config = dict(
    model='contrastive image-text model',
    image_size=48,
    horizontal_flip=False,
    encoder_stem='deep',
    text_encoder_norm_position='pre',
    text_encoder_fused_qkv=True,
    steps=6900,
    weight_decay=0.1,
    adamw_weight_decay_other_params=0,
)
Rows from block 4 of the text encoder, named by matrix and row number. Rows with one number belong to one attention dimension. Each number is 128 + 24 x the weight over its row's rms, rounded and kept within 0 to 255. All counts start at 0. Numbers have three digits each. After the name is the row's rms in percent of the matrix's.
# q: attention query, key and value (stacked) (text_encoder.blocks.4.attn.qkv.weight, 960x320, the q third), inputs 0-79
# k: attention query, key and value (stacked) (text_encoder.blocks.4.attn.qkv.weight, 960x320, the k third), inputs 0-79
q.79 097:140164137135140106083136135124088124096145125115100117150130148153123090097089160156117107132134113111101091105102103121120095111121157070137058119129163110079148153140090136139120103102126073101148145185137075109125138086135144120075125086
q.80 098:095136127111145086126138138172095077148119105106141147196133151127177153171153180110114138157115134121140106136112132139126123165124121151147163100180138152164131096130150130163138130150148137128170118102143149107097172113129101099140124117
q.81 103:132109131108152128143192144132139158131130105115151116138119173178103112087110137104129136082117135138107138142122139109152163077118064117169149126125132130089119113139144160137141147160124122146114072136147146117148139145127071146112112135
q.82 101:112111100110103127095168128116128132095167169144156083141160113159122138138134094115136124130141120126107195122082100109125104139129099094145150137128129129098068132099124097116114092114137113166114109122110131137147156126132142086137171095
q.83 096:102126117154126143152135157128109144124092094127117132122130126097113172120075156140117166170142143163119116131089078126165132070138144199119140116119127098070128109093155155110119151182127145137093140177102129141130192113169137107121150111
q.84 103:144082111102114157145121116110126140091133162121105128141125147111137148127148130132088153144116117109119141113079125124083155106112117074078159156154166098129099159116178109147147178116112120122127124170130166152110097141073106161121142120
q.85 093:127156179153113104100109112091068122161078161131137100120091141129122115087135136122074153191099160083129151152141139131111122059147140117119120128137173115151152103119097135114156161127155152170125079141090138073090126149174146105173139132
q.86 103:141166141104074108117113142157132143108166143116139135174114131120123114182170115133148137096148050121102087129135122120089158127157155115095135139120123130111107200150136145137083111114107158132137127102060146097182123127121163139121149087
q.87 101:139135155158092127144145088087116142127180113139142134155137176160124136111126100139157166118140109123154117118150127142134111161109141105102100106135144131109132119139105068133154149127171120087133140144160118094158110123197136113082137104
q.88 101:160147143110107202133121117114099143154116139147153126116124117154062139172115070156103127094145096134061138143097118114168145087152147191117135131124107129110106138155136141132137144127115120129090124109121158163107137098161089114141164118
q.89 098:148118117163143161122113139147123097112107155117142150164101137115146100132117173092085099147114127147128141118156164145125126151155140151130115149155132078127168133159172124114159131111143126132112144154095146124150091116152137089152152126
q.90 100:136127117111107150099152132103117132110097125134135156134121158081158112119154117140138091172099098113137080126111075154150169185134120171114142097124127128128147101100141167150126153136106124109114117096137123161135076118144129097173126076
q.91 104:145102121125155184151119162136123111156125131135137148110108155151088113070149148089171141113131101146133137087098132115177166147119117107122176130107096123139082118102086112111145123122141147119162136189097105112109134104087151112121119143
q.92 100:121157156118106107133130175178152139082099145103130100110147119121114138131097082114133151103136191158156110130153107137111140169150119140159112114114117133167143146156126100149177104093128146113114146072137131089160150114088125099117106141
q.93 095:100077117114158116128114149152107144149161146140137133109118140141138147158141123101121152124135093135120127109139087140116135130129099166135112137132096153136128145133144145111115124090118137129085112153152131142099144098120106098125129105
q.94 100:139122091135131111126146136116103127098135121108122105134118144099148092142142109104125124111128155141147101127118133169122103079124130119142164094156150100103117124136150108112116163134134124143125198087167136129134137091127138099070163121
q.95 097:130151116112135114123181126086144127094157129154148141118171102116152166151149115131156081129145166139096138145121115116125115136110131127106114134115132144098124110153140120110098128178136147151150169141173119146132138157155124168090126118
q.96 096:095151128108137086139122118127152134105101110107129106097091122133164157132128088096116115112120115130089140076131159145120138161123143110184082131162121087093110160097105079128129171147149120145104136140139147097174143163102166139177088122
q.97 097:107154139123204102147094129103120138111113129144149099106107083106131143102149194176155116132119097085107125142095130114109131125174162138111112109122146142060107122112172119096123169143130109127118136145075125133143132105126125148170101107
q.98 101:135138099183130134073130138134112156140150125122175099149162137128100122112154126139100150172083123112154128142107127150120088128141149134094057082123174131135108147157071129139129094108132120148165117150117118152104095121170117098147129107
q.99 094:119175124116126134116134085127099104139152085105136140134157123106142156151152117101094167120157115136146099118162133133146135166153148084133162143138106128107139127093096118123154134145166149149099122101123151097131119067116135151093139163
q.100 105:154091092103154074138123145127149121088105115155134124173148150186158118145162094139143139136139124153126136130145103135117113137114136149095072107090123096125100122081125109130097119116115118147064138144117101122084120139144122136157151119
q.101 101:136111126091129119119133101182074105107121106127079151120121167142143134118165138140150133147072131129162155113094129132130167135090088146147121149151138150119139162110138165122136085119114124130126110114112121131130130118132110132069160120
q.102 100:150152094082148159101122165133143127161143132117152147099122156150132156116113167071149129151117177151136147163106149106162115114119119109094162145134110100136145151136117090134213179103114188151117141164121148112184118097101137126168118081
q.103 099:163139155137135106171125105107102100123130133117133158141163143077155117110133113116121138129147124146102133173095100123088121140129089144119095113131099117139127111121111110104104166137148051161116130077114149186092142137112155155138170145
q.104 100:170140126165137136132112134105116116136124116157132099107154125125079109074093150106120179117124124128092131165136121138156083155152124188129110133151101115152151106132097138096114112118132121124111115138096076141134123164120135133152107122
q.105 093:103074112117120145160105127168109119135138080125123152171086111152159181164149148157171127143188126095147116141084143079124104128121128095159165104162122149150107113094112115097089116119146151108151121125078131135137146168134126126112132151
q.106 098:140093105160106125134140115120149139116125095118143104165166124123124128115100152151117174136142123183143124151108127148079127116145146157115154114147164087108160124100133105137133175097123123154136104148112123106102137088126150100081151089
q.107 100:112127118118079100150099131153125159135140110101125116143100120088162123116132191129155168187132145147094167088131132198155124113107187098122155177139152094146128145139120131080141099134092127120126122127141148107159139131122093130120106159
q.108 100:117133126143074149160165084157146106174109149102155120123108099117129160116120131137076187131111101117101116112112140074188113111146146137109127115099170183129110136122116132132124113140132103164103166123149151130121115124177132135123094129
q.109 101:139121116135146104153136123140130119139090126111156135131108171120107110113110099170105126102111115150102165126131145097148130183122110104149130103136122133121111094137077135140127137149133072120151112129117119120148178150115110132159129127
q.110 102:079166154167163107083129101115131092152130123124135127103154135091117194114106119188116155106122080163135101120147131160114132144132141122118160121109101107126177123098142090136192156110154133140139134137171111146167113145139149124130103130
q.111 094:142112100150125099117153122170151150161096120160151093092133139076122159115113110134136136099155054140129127129076103114169139095127146101118157107130137150092114145131140116107142097136153095146139108155138116120140085120141120136145112133
q.112 096:133151146160147108103134133115162141129119113137140142111148133125142153096149146146117161111091125146119144150149198123128146145092108143190108105158102108134180146126124122118112123085109142126103127121114173129149113104125130150167156141
q.113 098:111107150080144150100117105117168131135112123090127127107161149124097129132140123143142097126165162093113124143088158190096124137123101095143167124066141127120145112132126110143131132138138149080150132119145125125132115117138104104128146094
q.114 099:133148107138103155162124098136076096137108133129131147094110118118119149102124157151164133120060125144195137169173152107121111103148127128142129131106181128112095066159122122137147163133093136113102150134158099159144128079169120097077131114
q.115 104:138168117143161100128128150159153152099123106130098093122153137172112104114101110122123099153108126093124145127131143113129126111103149159137167153127201145162121104140172149137119132128106121128071124114096104160107146118079098133148098159
q.116 099:149148100107113173122152129144127141160154107149139105139166117114141112088133155133150118114118134112125122132109121102146103144146179104119186098114104132133091131174136093151090112142186155115116135114160131137121129153115108154128102133
q.117 105:113140109103165135153130149120118158151128126124172104137148105108138171131117157133116114120112108090091092139141107133109128109116112117092164139125108086127110085151122134121115099110137111094123125135087134120120087114133096134150116129
q.118 103:125143141147085113126075142128124139104107150130145138119129139141125143113154141133119105173082150108080142177129131111108076170108119104115137105133113105083163113160149146155104118098069144150118077130142135168097068148133150116114096150
q.119 102:141106102094123144091055129121094141152117126127106125103113113180081137092107096101127130142074154127107160166097087119160124131090185104126141144133135149088123135142087170150137132151173144153133137115126127126126104130116094124142129130
q.120 100:104122139086077133143123139118164124202137165172137130138139150133109142104147113106116128135146149114140167113146117110110141108149144140163119112123139165089122118125156163127099088146126151153148160085140115105150149085128116143139110113
q.121 097:107137107126153096122126100134167152111136084106084120146164145146127122115183135124151179115170089128116095166100130137150107113177179118185112139133107143099092151129174094082156120157148152139130119135100135119092102117114095117112146091
q.122 097:111121200135137115076131154147155122140103116135147203104133094088107138116124155146139171158162134089169139123115166125087151144085137140121169157130141093148127172142126159174101100115152131104163112101106128117124109115092144120113124092
q.123 100:129104127172136110113141134112090109183069136122143182133152095124104104138131134127123113167159161121146128156125102079119161166135132154081146150076130096123134130129098041129092120151104125133151145132119146109125127099127097154148135124
q.124 102:089137145152145123097138079132147129115200115117103109133153140104137146105107136148120135176098137150130112158182122115110140167170155127119164087116132159175169128124121125146119148129177129126151156132082120079142147123161105109134076129
q.125 098:149111098112134152099117145095150162112071096117065131132110130164118161107186084120118121138146113120123098094137113103116137143149144117134121135102122120128157125137133106143129091138115162160115111144124146130172095123159138138142100113
q.126 100:146153164139123162140085138139151109146164081145129105082162106174111123154098105162093121106104120140145123150141147129106125100144164113196129124135102120147143125141133159148159121148127121120106120128120142131116124106168147160142078129
q.127 091:121132115156166146163112137145154138098113151114133152137172100151111084151151103120121118090114118107117113154147117146135121155110143106150116143196085116188161123107127162142131095128108131170106132103136162133142136133136119108125109132
q.128 101:120117106106146135083108135149110144103155092121110171159144142156090171100124137120132111128116147136097122147157128119111121116126127168135121156101116099116159100127168126144121091111130143098141133124141154121153135118116083163130160125
q.129 106:090148145151146126121119067083087158113161134119179101123123088132099145128154191128132114137131110130131105127134069123153119144076141115139099110118147133138100120132110144135094106168140150124147114133140112105139125108085141089116151082
q.130 102:151111118093173152217151131127117104125126128170147156089095139155145152106166107143167131114120118152122145116117106114161148121104125133132163095113085165086135105136132137166146167137107150099066110109107088147098081102167114109129133109
q.131 103:137137090158102147150118089133139113127122099169164124133109089169087129154144123145152104121112135117118099141138097112154143122144168134105159137136130139124139152147150118141144094132117106109107148134085110133168102142100139102103137133
q.132 099:138099139160136135104176121108159122136112149156099125140146132155157132143153156127155141130128134138123080168153128137089097123163069114126129117102119115095137095114118138120124107169137110174108131112128111150164090112102104093109133162
q.133 107:135125092104099145149117104133087158092105148114157122110114121150126118130112122102118123123118127162175151147125160128133140133164113106157150139095146115145099140135154119137135144134125121105126132112131124091091138173142149147117148103
q.134 097:134140084124133116098087118120130127128168128126134148106107185159135142127151107086107119116158114089103155109117165106153139123114104101078099107131080156126169127110151115135111160171144138120127139121131111146139118122118142098160123120
q.135 090:099093131130124161155129140151139117101104117096121133096113131153152171107091123123168137162141150099155085106093137134118188147114093112169111147170111144095134125111121155130130112105151129170098138114116147140136082165181133100146121129
q.136 104:116174124139170112116127118086134127138094152130110118125066078112130095123102120147111150130124106149164130139147119126105089147113129149085121090125163096133113133143114130144103110088091169126142141091113180112152105145151156138133095126
q.137 097:118099093152138124124140147133115121141119167110138113146124107143092122165164171157109113116112115148069151134156128127123161163135097105126142101104155141131142122095138146101158146136171138124166122130115127149116131185079096139098123122
q.138 105:125101120140112127143085078095107123136121115107117120139131119120118130132102114146109125090172119137153136138102121143122127160113121116144123136144145120143156152124127113132145121133151176151116143115132134153095066146114123102101139118
q.139 092:089118123131152099144114146104123152136139118149115118113163118143143125115140159104161144130127140100121162169139138092138112116120138110126151129145127151118188094146141105124113155176134159164115151117089123132149134144149075106143133135
q.140 101:142119134121102138116102150139172151094129156144094142109133148128144132124145158141159114112130154128122082113165117097136155110124101110103097114098135136110125111115169155095098111146147128139146122087162114099130166100116129122158116138
q.141 096:135145134142152105134114151083132119101166155122127100121144115133146118131116097152118107153094139112123120172140106125107138141131112108103147110139137115128150142130138095130141117131147106131180132116118144111174132136141137126091122079
q.142 092:107105110157135139138129116171168168105183100107109113116113146131121145135126109137118116181117150130164133106088095096118108119142055138130131112135146115126082161139094110088141104161120122086077110176157155137185126150111109122131132153
q.143 096:108094093114132148128128099134076133133134111135168160122095150119154105165061153117135131152129083138143133120119131121140114158134108171171130113128137119131136114155150101103136096124147121127136098155125082121127134105147115100096117197
q.144 103:122106116111155107129114126128117123139144136142123133113158138119182097137123147119133174140107103117185132127098176137164136145164139160108111155119099125146114119094127096123104097159155120123135148118063117137139099152117164125148136085
q.145 102:052130119156114129102131142116153142091100149139136176120171142121152116142150118145116153114107148125148174091112134153112134132177153125151102148114217146095140163097095151113142139130101137101150116063146142110141133204131106105116120134
q.146 104:120122135173139158125136104129123141154084109082129155096115144123105129128115135108136137108153122111135111103075136180127124168109160118134117145100133113114134123137137142092104161109124114156113131116144150145129094086153075139115131105
q.147 100:136105128128125127170157115094132144116178150119127136076122104123098119159125123130148160131149122137150128091109106106074130147185125110101124109122128102128115183132164136116134118113121125123143099136133131148129103087169119154132135139
q.148 107:126139091161143147154132145132143151126131127103130114155115164111172077164150152135106160111150121104130142144188138121121112109107162141156145103106133095093196130160156129130173109101164094113075149125060112118149146096125107112126121173
q.149 096:062118151116162139131133105134174142145163119170133115155081122113142154149135094122135110100111107143156116131122176137140162162146124103146118102142112103139118119116088141182093150148146104130139140112127108154169168121093092108156124140
q.150 102:115113147145149119153151108139135134127127079114125121106127112154100158143117146149145112116139131140151139085107114130141162126138164086122104155142135134114173156119154113123176158081107159146171098180116125113100117119139158123110104165
q.151 102:128151116106094138156148124131100124164083113143163106100127165116152124118145133086128130101151084135117156135119114157121114128124109153135123146109143122082168111173128107130141141124173124105126141137147107115156115109159168129083107108
q.152 100:124154120161137134123059174115119139115137109119143156118102143183107141119135118079108130131135131140139174109076135086061134142157141105134137138116131134104150099126103137133129128128151106142123118153145158124183173135141116108160102142
q.153 104:148120142090094113072087143124167192104117133123123082139129152107111113115150107131109136099142153078175108118173122152112138182140117146129115171172132111124143098127141145127090142139117124085114160119100087174097129132150130159118126141
q.154 108:114164144132156121158150108114110085116135123126114163148153145155101131151150115138110169188128136095141134159178074129132120152151128144122118110131133124184123160158138123113094125111096141148152138126129142134097192091119080106138136112
q.155 095:148141141152084152125120109161137184167148117119143126153132145151115118130133120136126121046102114154176139108145146092149129120120155085125116127130126135115094170131118093139155137113167130148108118151102181176116138132079138136166152104
q.156 096:135135120158116128119174154151129117085080134133128141159144128121165117127145138085113132128160131110117166096113090107138120134157140152100174114138153133143154124165061148112114076129094154135136099133131096113169097200144124127148087140
q.157 097:139125106107125102129132146118130150076125126142083127139137151114137106132092097136098131082075121151090105139117188088176138139162116178163125143152153149160118115106134171122128132141093112105174159167120159119115148084125103143163134086
q.158 103:104085110183161099109140093164102119110060109145142151137111173088083096157114108110146144102135139155160145185173137150080130139122130143134110148134094128110124115109106116145134074155103117105153134099119109180097106150124146134082116102
k.79 103:129157125146145149174122153104147082102106088145086143148096147145135149141140163130098120171106093129148112104144163118114131129130089146146062127123115101107144126127138122138150119088143109165116175151141132085166126142115156128135164107
k.80 099:120115132063137092147143105149138133060117145117111153134165115188146097121091148147138125078144118134104131139127127118128137123129172167121148170155095073138135068161147131145123149113126151088129126095179142102115103178109099146123122116
k.81 107:079099137104106129115146143114098136133084142129116124165113151147155099116142158147111130132105140165104124161118082170140100141121129170095149119082124152088117153129158165108145109105131126102109152147129142119144103100148121140124104102
k.82 097:149116116151146092114120104119105148149145154172160112066082151145111158131117141137128081156136142113122131121120145155137088120087098149147167124108126125096131114107121160142113182136148157134145174144137141126097138077099149123119124147
k.83 102:121132100129136115068114106138145111132149114128137145130125121104144106120149115130121084141143123168129154150151143142127124120130134147081111129121138163127131140110109143135115126147122156137108118086191156113086121107089128073104099161
k.84 098:187122195114148147149108130112125121132115143154145138158142096085143110136134132118124131108117128145099115129150157177172121121133143118143144116107135130142141105142127142143139100145165130108152119098121133197172095125074095133143136103
k.85 101:092158117133153115118107116172148111104101138066122163112136130133136138120109103157088106116073136118125135078132130137104115121129112155151107119144111158092152051110101139136116091136109130103112139088142096136137141125126134157141109144
k.86 104:078093161130120132135139145114130155128127159122101115095144104100105115112144108129100141127094146145128104149121079137156143093113125149164143170130156145147117134100136145136103168124150138153156103144097075133136104178125138085168171123
k.87 099:067121120089099166144107155138107140165148138101141164158133112121137138113138196118125125097107164132101109112167126144126179134102192124142149127103164101162113112072120155181126086141164164104121149099183104081134153112135121116133104107
k.88 094:145125116142144110161097145147115092128118109112139079166144139113111117123155124157093134179124122106122108153118135092132142103096159126135161148115108120120171092138105139154118126089118127141115159138116129096140149078116116156084099069
k.89 091:126091117149133146113183111113146121141105172113132098121125120088145149168154121154153145132158125108119126127127120127141086124140126171125140097108125081100135137141142139115189127144104114116138157159128105141134128127131109120129129157
k.90 101:146111129142152092084140148111105110157110111119179124072087101115112148145147139139145105091106140111131108132156086136137113097126094148124110095087123084146152160129127118170129111123125128131164122103132110133104106106109123093151177099
k.91 099:134135196100145118125125166141112079132105069094154140163114149144148126114145142156107137128121095155074120145103097153142115154167162131130128155140120119174118184089067087092104091176093105139124152157124125136152150111158158130134119154
k.92 109:152093147129128138161155159100156157138058141131103116143110115131118119123157112109055165104137089081114154107101155129097099154070115111111120137124127127120135125134144135094134125112113121130103162156128123088137170145105160196136146110
k.93 100:107096105134171161105178109143082096152131151124139117114122102109159104137129116122118144168118133126148136147109117115145106138152109138111106131156128139160096123119118166150149164108132152155104109138129141145153146147106100172106119143
k.94 104:170094106121110136150105152118072089067134121143137156116135087125101141125086129120141082114074123141146119140123103109098102103147124145148157159082132130119108108120124161124122170138106135138122114110150154117120132117135136111096115102
k.95 096:135149114102124123114142177172111135126101102165174146156124108112142171144152147106136141109133092157131152142101112127139146159132169136130116087133147115083133152088164182114126163128152119141163083097118122114125080128185161102165095133
k.96 100:138150121159145115135136116100117116114093076129113141120174097134103123141120131101135103123171121097160128169153162111160144126140122154131149126163125128088091112087113156124150137138163142116142084096103112088120082220106125112152146150
k.97 102:126133134140122146164109070139106138118127140145113105166147105130109123139183120117102123131138088113077120131143148109172188129122113137115129131191101101122126109139134149122152075118108136151125083151142116109189138145181137106110142149
k.98 105:124182132120105140128143118124147083148101126138109135112149127098138128138146104124164087146114124113124120122165126110108139153100133138133103137109163104111135165136110182059141124099148078150138119154111148157129166146113148160140140105
k.99 099:138127159077118133129130135124137123138133100135132135135122096092132126155123145129168109154175135166128145150128156111138152129121126117178114068125129126131156115120117169117099113163125147121091119149109061170137107140104131126129102170
k.100 107:125192131142160089107129137130112136144132147102107106111122175120107089122140137118104107165113137106127140138109126150134112127123139153130140126102153111114131137135166113101147096141114168120113066147092108124089146115098111185185148171
k.101 097:112193124114107134144132108132114088165143086101096139128138118109142132050115126122091120113154161160088091146096124140123136110104121106121133159125133122136121120147142135128093141151092123110135098135143143159123114122106166145150108090
k.102 100:126136131111131113118117152162144097128111171105064111115103165094151093101084160092098131166142107156137080094137131151155115148103156121113151172158153088144094121136109130077092108125126117152163139103173121102113105115135118110144144150
k.103 096:107134143074127139091164128124109114098117071133118150109120116116129132162124119119152141106106124171145185095139142083132191146128126125064104114129165075123154125118097140147113131152088114127064143109130119120156103111125141150119105135
k.104 102:129111156104123129097112090159072093098119138125142165168130075124147151145103136156140135144125114170155113141135118144146108143137132101162155144109110142157139097128075130171113122130109142115100138167115087117183077146134117187134113095
k.105 100:132124118133107132119122185115119118153110109108117111121133133149178102149134151091151138129058114146118137138110102126109089082152113102149101142145139122109103114135110173103091123111129087141125124125112175126121131119102104122119099113
k.106 104:145109116115157147148120128165165165132179142142116123130133119136125114160080138143141118104115110131143136102116160152150135163112150149140091072111103187116172120138129132142097149135117161158122092122172143151142156134084150143113122164
k.107 099:097134122111124086169092130166129085121149134154169158151119150113135084112123130131124119144118123160118127118131082124126104120181132131127119142113120110118122142144134097146131076138093120171123089116111137177159104102117125111149149083
k.108 093:132154099121133138152141146139100148105101118135131133123102110164102132113121120111129168175123104143133119106138128157117112116119105178126108158120104125126162131157088117112117090127067147151135126119153170133147105090125149139168161119
k.109 099:108169157095129165092143114132086148101124143152088139153138101097108132096134133119173135129181121141108133124129085157160130099109115153108115127142134188110156108095127123133157172154127148136151126146134111113167089144120102132126128116
k.110 094:136099094129078177144136135138165124141143163139113148158116121107106114089133103165135135102116137135142144130152124112130137157135130105158132111142156127112099159146138152124124147144100134133132084117136173141119127146125170119118112095
k.111 098:143134147127095140099119124123103111143167151111129085128093141145114121121129128136099124122173132156147105156134140112085132102138118127111154136088155137085167094138139111089125107145087123161105144119085110123124146074148145130128094157
k.112 100:114114137123145136110128146172120124136123125142095137106116131139146138148116115128086102159153160139146137099106152120167140125113172121114127119071134108117153125112128125128111132078096141099108136160084136108130108102107146134134116137
k.113 108:166115125159094122095119107096113130128164176184094123114144113122137098131150137127135135135112108114142113136127100144166093122150112124094155148177114122160102169147139185116134130143124110109112116114142091147128137076125140132149126117
k.114 099:157111117108098095131082108160108122128151148126113092118113088133101173099137147121160119135153148124148091136142140130123084085123202107118095123148142156135108144151090112104116168092109079143115159163107162128136134136073115134121137146
k.115 106:109125106080114125108143143132143136159147189127146116143164191102147137132101153171112139162136103149099136138115158125123162126050149140095142104134144116141121122142076112144146138145106124134106115117113137120070108110142146150104110144
k.116 097:155086094146129119116130123102124137113143111129182111100135093120171148109071080158144136143138137136138183150131134126137143094133148124111171126149162114118112123106117126131155136110083134132075121112180110142140133152141150140118108114
k.117 100:122105121125138143102137124082131087127158122153126110169138118118152082112123143140140177132195140142125126090108144132086129172142150144115108154152105121134133096094121133125176108124104139159143135087126113161150102122123152127161151182
k.118 098:123115125139114114134158174125095077116155117101130112144181145173154165154110128122181155116132126142157072152133143111171155093152126082083134110123141104154126101127133167132155152156099119121131156094112105149123156163164093147136170129
k.119 098:145121110117157126122123087136137099109134105114085119119143169143122085138141126127134117119112109097124143131125133149099134147115125151161140115150131109097137100085109161109119110083145153120093108180139159113145131127147158162121107126
k.120 100:143188132135164099114183131141116123087084109129135138144113137111127113129161117154142126104109174141201125095118131133116138128150123138191168137145112138137172145142075149149120158112173116154140132152132138142114081154136151119129145152
k.121 098:140138123121152126125122110136143179109150077129156124127145107135138132122126130112124128144151098101145099126148118138090114107121149104148074173141139127123134173128149086134118153113110198117119171132142133126162161138118157174134128145
k.122 097:157137158132111120130132144095172144154147105128129107141162119142125181121143129132116112137114143153124150147086126125143101124158149145132161134158097115152135113144122142135145177174122113133134110170085130153111106161109123108150109087
k.123 096:155119109137102145144127110117124115141108155108102152133169083126112081123140125131100137131109100154174137168127093129076130142125110111116108162122139095172147125099083176168132070149152142098116093108131109129150129133175120110108104102
k.124 099:111129106136137108149097142117147109092105109196161116114179152145137147154130194134107163131107095151135137168173128136123155149132159080121179141153143131123194120127099117168116131119133163151154145126155129113148111119128105114135113100
k.125 097:148151111151164167140108142144120121130128095106128140137109129110121118110079135151123162177108154106134138163123109124147163126118155110112140131123174159121159146086129141150161107112131135127130128126129137139157160135149116142139128131
k.126 102:146142157100108117141159071110139115111127155127108109115105138149104120128106178114104149099137097148148143106175120131141121171148130117101144100095099162102121134074143143144150096119122093160169098108111193180122172125120168097131125171
k.127 108:153122114123074069123138128133134113108148142110092124082135132114147125132109092128131103121086161079122144142120144112126081127160126111129149121155152109155130117116103127100124150142110130124124144110178139124119178110136143136142087095
k.128 112:132133163138102161143154107124135093113112107127146098107124113141109130100103097143097115087123138126112125142105132092095149112133156126125128140113094135160143129114128144140132121144152088116125108118153121122117143146142111130140091118
k.129 098:135160057090132136139116151157140186120124127084145076087130158152165086140088167138134133149126110120169146173148090135121121159119160123163091137139106091116152171121101106141122165139145107129159129103135106167166095135149132116128143125
k.130 100:136135138088123150158093134169141109131153139106157140092113138150153110128112124153088112157137172105111090098109133137127126127172151156170103161107152132120094103077121090161140096102137142135164142151169119119137083121160145134123125130
k.131 100:117078125155131106130150131096136121165143155094141128089120102132131164148111113172125130138084141161134100149137090143128128110179105162088133108125084092124140109107112111115152105105105126149127123137165130142133116131112153119099160130
k.132 094:106169105151123074058165142141133147122131109102119075139149109160154137139147148100120131107160135088157158144139135118141140112130105128140145153123107151143121088117116140123172130147107144111137114157071107150125157152116108120137136144
k.133 103:122134128157115136122091139189139144134128119149077110140120153106143107155077185096153126131144126131132138117180142119119098125120123126133109139119124152107108141148090153079110141115127133151121146132121136120133144111127100105130105136
k.134 094:112125151125124151140159139115115156114157115123177101106142144118123146125134111152121134146148141120133134147094128114176116120109130118142125138161092172117169147128135173152138104126120083160123125097156121110109145151086144120100107167
k.135 094:101143144108147141118089174125126118152106104145144107130101152118121128136109134117125121149064125093150104171124097127106110119120147128140128131114136093116141111162119116130158103113142165110112094144113138119130108097121167120175135150
k.136 093:138113133127124073146137139137138144091109140103136123130123132164132074122096135148183145109187133184131105138124115149131093116138130108150155145096139160106120171084148097125126106149085108137106132133172132184157138154145191145123136119
k.137 094:098142147119142125112081128140122175109103137061145089092166069107084115105123126148159061130145166117126124123178116145166131170134109144183116111086097136099135104105138090077135114083101111104133121138174127109095136125122136114123110145
k.138 094:108104133161127137156133134093120153164156155128138165102097146128100093114114127114118172131136179111158159091086129123090119103109133162145106109118124132117145094149108149130139167103098081117162093110143139120114139104150102118095111129
k.139 099:115118146168115180147105152158121146110146130140140121153127120166097142162115143126179141130111157131135106138111099093137074116132156140113155097134116106122134103109126132130143149171121136134127099129135141139118144137131097170124085117
k.140 099:128121117112167128151113109115170134105146115123128132080137161114184127171137133129119158130110119095123135130100126130138153123121128152138117162102139130090131120134141127134151156127080117145113136123079118099117121139155137150108091180
k.141 101:136129113122112175113127133110147126183126100140171105142139131143096115132112107121116111117171079115161109118110154114141170178128105138102164172141136131153137136134148137104126164132094142140117144119114139085170101145108110151095117133
k.142 102:127126127114160145133128137153106153121159132132098127145123112135144127107160156122101096132133134170095121159138135139147085159144160128178137129148115100096116161134115112164123178106109117113117127179094117132093145098092137151126101132
k.143 097:081104143141141158150150172153116195122121149113112204106141109102107118126155142094134094110144121135148108139109134108135125133119136124161106099159094121101165133182136111109151145143131108122130095102139132117156175138095116168132163132
k.144 098:129087153135144128121138130113084112146158179156144094129109111164135101074168161122159176120136152094127172179116104093101109142097130127132071113112141105168140118147117137151111121145143121122113125162124132137137148103158125126129171114
k.145 090:093123133174142121145142106103140173160122125110150129136160107111111149117113126075190141144130110149113075164113127113119123165097103153124161144151125141158114173135170145150174151107077165175103120124123065103130183111147101139130156131
k.146 107:135129114120152132171125132149114161145132098086157113156142150143125144088127127119122098096131141132133124153123126129137116112104169131110140156110124129085180143089111107132144075131155102155096149129105142160084119129117125096147146124
k.147 101:160120173156118094114149135113103123108156178090099114113124147098130130147123102095113176122109108140112160122104119125120098131104089132119123127129107153153087080111112111138119099114086141110087143129127102140140153173096125143142113158
k.148 107:150165112146127109147100108135104114179104093118162157103127145138128094132120106127145102167074159088114101147142145113135134145125131097103129097139133146075074143143092099098135101167182139115110122132135114154122126135102167136115109115
k.149 097:116170100137169124193123120113140147148100126104123122098132114073106096125143099117121116148120092142126143136149127155177153082099127118131156138109083167064129141175122114142136156144119146131146141160148108122116130079111071112138110115
k.150 103:107141121109106077099129116101141148091112144121111137100161130133098133103126126143142127091149125133127170148157128177145205115108134137119094154102092163119151110165118122140168152109155135147133124120158110118116097093146143166129109110
k.151 096:114171107120142121129073174132110164158114136088156142095120092140096135125143135124106124127127128127162112117100149146131108117102111132112136150117057140126130099114140078145155135133147144106150104125171185163127081115082131096102136148
k.152 093:139157123128110162097134101132129135138118139106110127117123121125164164168130114118156114095155141122146139154155110061152174141123109129141111144075103111127134093140094119072095137132125148149074129120150134058150111116137164137131111126
k.153 104:106102153169162152115150177110156132117169115155129082126106141117126110175151172109146151134150125147103125152105147141103150121093118120138147129079098134146159130082145166109084136169130146132098114121158117126151176084135154132127152105
k.154 098:131133137135122107108136151116095126131106121098112115137104083099068098125126083141099130121103091095127147088159159126136130128140102161098164146091102098118106166126155132117122142080125098129118127153081169117170156144125097094145130144
k.155 102:152143145143117099121119144121116097146208154121105113098140145161152150144138132121169162123138121089157145140067147112130154126148130147093127154139144159135143132153120182114102144128070154112103154114123105139119166133147107144102164103
k.156 098:122109171115145092146178111102182131120176127091145097149101137110159129124146140128138118127097143126106104123128137132152109131115162157161114103122125111131124115083106100150137111158139096116084136132134141140162125172118122107149115153
k.157 107:120172115133123123141112165136149134100142114112111126112133140122167107109130103094164113156107110124184135124148148121137133106168167149150093135086115183076113093139163091162152121146128146115106128158172131148071116154123091134143129195
k.158 099:117123137148142101118137163182142115150121140141136101070137129125107126142115149142134143142071119062130175133112166103140130111158104168080093112117069102154120084140123155111103148142113122149089161129142095104112154102106122086122139140